Weights of a small image classifier.
Model: norm batchnorm, widths [96, 144, 208].
Training: soap at rate 0.0046, 7900 steps, batches of 384.
Data: trained on short English words printed on busy colour backdrops, 90422 training examples.
Rows from block 4, named by matrix and row number. Rows with one number belong to one channel. Each number is 128 + 32 x the weight over its row's rms, rounded and kept within 0 to 255. All counts start at 0. Numbers have three digits each. After the name is the row's rms in percent of the matrix's.
# r30: branch 2 reduce pointwise conv (model.blocks.4.r3.0.weight, 36x96x1x1), inputs 0-47
# b30: branch 2 3x3 conv (model.blocks.4.b3.0.weight, 54x36x3x3, transposed), outputs 0-4, a 3x3 kernel for each
r30.0 097:128123091133144159130115135122121110132179148129133115178138110120125117149158154112126101214146095136079180174106175123122136093090162148105143
b30.0 093:132167141138142121172104062126080112186189147114130098105115160160225188133162140137068130108130096110142103142152154100156129111174126
r30.1 104:141095114091108130102135129112133135164151123126118111114143149124126096099051049098151157130128138150139114139180145146138151160080071144101073
b30.1 104:077184111109142182109187129150081198121146161102150113104107123156138064137134121145103125092081084169161082134114183121124108086064122
r30.2 102:115131163133110118142125115147121092194166135108113100108134139137128105192161156182085112133099113164150087154092097111116134112199151170098127
b30.2 097:118119118110126145098139153085182136101138114114059114106138134095118152110100104140104141045143117097141112154084154086165134080243036
r30.3 107:144079133193108124129122105123099116149118153121112148066124120112143113186167126171127137129157150100129119132138156128154199171151107150135218
b30.3 098:110156183134091110122067138115093089123093191123123123137141132168103124112113049162109119095162146140117086116201139117124165121182165
r30.4 104:114142108090128105120135142100112120145129062128117168142137093153148147082143096108041071193102149174115157189060101134116077142125176140122144
b30.4 103:103138161120123092091083131126114098133068104130094093091136141044049181131092146147132121107094142136113102089104176055142135097158101
r30.5 094:146114126180096106127131128145115113170143116129119080101136148119131101153150090144124084145115119096146124101129096106095128128106161164124113
b30.5 100:127121122089104137145146088124142122181085119170150134100136055124120103108149150130121121177083143126139099123122058120131095140111110
r30.6 094:116113118159146103102122109177119147135130120123143192090118134116120086169049113117136141124196140169149081133083173109119106141176122185076126
b30.6 094:116094112136151110070189176138189118131081141132085179135114123116099170149075191113161129140091108206138115101082145158176143163104128
r30.7 103:059122125095134112142116126104147101084121144140105123126116111125135105117121169188153124141099145149094156160142120170127130183153098135109066
b30.7 098:117109111145127190165076135141175192124089099111099124117116101147108161138133131118165099148153077125102124148113103102159116141128131
r30.8 091:134165117135163098102117142113176148154165133138151102094095123139133135146099056104196159167088115148151104079124104211147129188132130167076126
b30.8 100:133090126148173108153163088104079083104170088137182101080085152100122122077158169117190129164102111101113154103149087070089116099101173
r30.9 102:087125117131110118133133147102135168111113142128125092107120137120142083085147203161126097147105105107081179077088134084186114135156102067156135
b30.9 107:095119163131142149119107146092136139140157146161144127111108147121092150073109086098137133101198111161160134130080142128157119169130155
r30.10 103:069144104083128107146135113162154086113101144134120120120148125128144089101090141151189104196220099121103101100123209134143145147123070141143193
b30.10 090:110177164159100096116136109145097104154126113108091106128116127137099123105133137152119138110160150113165123167097096094169107146159143
r30.11 111:125131115113159129120116140172175133134123145127112092194113119132134109124150113101137112128082133090119072102107069255129099129105121158123154
b30.11 097:119134163110132170113196139159075090104152080127221138126145117136105159094122122094165113110066123123140127086119145165067123158110101
r30.12 099:105133138203137096100122119162114099141111105120173152108096135127120103109140098130148112104116124122143125103147092164150181200097129083098159
b30.12 100:108059148104072107093201133144154087114092167129127204100141111155161157143110121119117084141178072139115134096150129144124111154118088
r30.13 104:121139102128126139129121123122112096118142120133123112155151134123125106136201112166076088180151082126141155134138113127095091174215057130194103
b30.13 104:121142089108098123103115183120112158133113134139090157146119111106108183149137100123143121084059139109093150122081161086093093111072076
r30.14 093:094078090136141140109140108188115118111134092126143158130147133120116105119057107106128175103165162102138150103153171125180115125140066080162068
b30.14 105:130121124116099106161157126127119052123151119111166134122074140108079156136114142123132125153019207171127160098130143147042142171081157
r30.15 105:146119160117100123123125139146134224164141108131133114122121127132114122157204091079124116155143097156138127131118163150131088128141081097127082
b30.15 102:136119115178097111115140173131076137166192131101072114158131099146137155120219080107055071174143151128102123138147146098087143138101149
r30.16 103:150105144154135115138123110127121093141144184109134147105140133126133072134102101130138160082113137136128057134189115106185109139150054090144108
b30.16 097:115121189097091123101098181082121169137223077151177102153161132089097135095141077119134130210116123150086108167138119129114147123108150
r30.17 099:167169120162147117129123114073137125109119116124127127099121124133139101133113137111123135086104127132153058142152062115144154169153149138134155
b30.17 098:145128121117183049108231108103166106076127158157100112174177134102098085087077126101078134096115122107090135152148117131071175101161132
r30.18 091:101182125131161126115111119113159123135142122116118132144132113122134095175177112090144161110149086093198163053101172124137131154129078104121118
b30.18 098:146122142170154122143112162150109127117175154122181089128093099084142190118187116147090123146118108151162133148176151099143117144099155
r30.19 101:152126139113151115117146144115143143123112132136140127107113114125125081090110088175110123131193161118175174195113125115087148060139153046174126
b30.19 101:106187154116172108128069069110107144146115107133151053139160164145173073111099087092146113116218143112081116145188152156133151155040156
r30.20 101:121118123110122161118114147147122151137202120130129117128125120164117131125156139164154102101143132121104145090087093081150084153198156144172116
b30.20 097:132143183111194146114157158165144174119089117098124140135134156152134149132162079142079129067185105114149091162190103126216116145059124
r30.21 105:129131169123142156123128101138131088124085108094115148105127125125155108079163132160166114119125077191116116193099097119160140103132079118113116
b30.21 112:143141118153093086148075064152098135128077143155127131112103147154176129108165118109134166041159089156153147125106130089166090103155110
r30.22 103:152134131057104149108142129150121102136152099120130111165117132156123091126132133110106114141096184154176157148090122150190091085092136119144119
b30.22 103:110130065090179167135084126167168144155138080195130144098200125099113170116092072132095157107089102132144140151142086137195122126147148
r30.23 092:094116092103118107119134125095123167113156113153124122090132139127161127110098119102160174147087156144158131235078126133072118144056059095150140
b30.23 097:124113117135167091111073083107132113135159112124154141115150098103092136082159180060143125068139085092102154139060139132135104113125086
r30.24 092:155127143133085107106132115091109112121150107119088141098134123125123116168150167123145171150109173161158199140142136147206184098112096150159111
b30.24 101:142139137107120103146134112185205142114109108144115136133111106110159116120069149063133142164142112105099150058055125137109175095107163
r30.25 101:168131086089158127150097136087142142102141139146125116150126125104135115118079183117167110058092143096138095083112113100151102251153140174149152
b30.25 105:098150139132137156147039130133139142105171109114194120101083136131109132184116114124093086109100099109140121136102135136085100127096098
r30.26 099:127111096139109114125133118131135131149166131146094151093126141142132104081100196110131130118092047108073171108140197101165130162106141131107081
b30.26 105:117105101176054087173113071125150101092137086101077112099126070147133158115200200098140161118159130128117159120158137148132191130129088
r30.27 095:109119107113100126114115127153118097151106210123120072152133136138118089158061081138088105121156181120118128158182128141098126111084124146149128
b30.27 091:133172155086066111138075125148139116156094130175123151098092106180189120174116131156124147159141107161045093132126133129151141088154102
r30.28 096:162130115123108124137119114144121146078118118111109134123153138119116088138144165128063167108144151073141114141148143155091156124090150123165115
b30.28 097:126131168131115131166070107149085101112160210108154116123104124164101080120135099098082110148041097171185142125106103155109130148121143
r30.29 093:147101140096067137118150106162081129133135118118120113109136134144143072165106131066155133063117198160156119162112131042129090180126118163141111
b30.29 092:094107163092170146083116136142132103169131122137089150106122133130127123117162147111099074133132119157153133126115143130091078152172155
r30.30 109:114150121159113138130143125100119086097147105113122157151121125114116116187168135092124208141155096095097120143120139147147180105156197158107169
b30.30 099:108127094153130171139056136089107184171132192110062099106134105122094047116158138173112130183158138123170134138173099169114149160121162
r30.31 107:091132133155136114127135125138116079127133140128160158126103118126127098224119143101130077113175107027104080043202120158136093116146164199147164
b30.31 106:164138168105131167165088067106129151106065101178136108100100129098115124147118126118155115131076124094142121110155105098102140092088129
r30.32 095:130132112154112117101128134115158094089136121128129186109134141146126123132156074109152196118166073245073164136093200110107106164138140128111072
b30.32 100:090143100143180161175128118147137093107148187064110095128137090103180140118249136133128159134119088116146153122156157105110160166070149
r30.33 091:134127121151147140120114133117145130103186160124125111106131122142121112164173119163086076088184134116098151060147146099100070120134102083120167
b30.33 097:111119132122171168069090161147154126135097138116086116137146145143219155094154155142143162129093123114092137146091146079095129158224113
r30.34 097:109105114121096105131137126121143112161169109152128116138150151118134127134099163254125116180136076124110064109138151153126158115146134106137157
b30.34 102:137147095161153090059083087106183133142085161134080122098097092090025145158100097156214135122180198176146142126140111098059052138178113
r30.35 111:161139130109091097119139127149093129121085138145116144117116124119131107174145145115137138134131062215089107153091087093085153198169213186121165
b30.35 103:121118092081177159141157136137193111130088165128107124133174113130064148121170143134163116116103152132130137184099163151248138104138095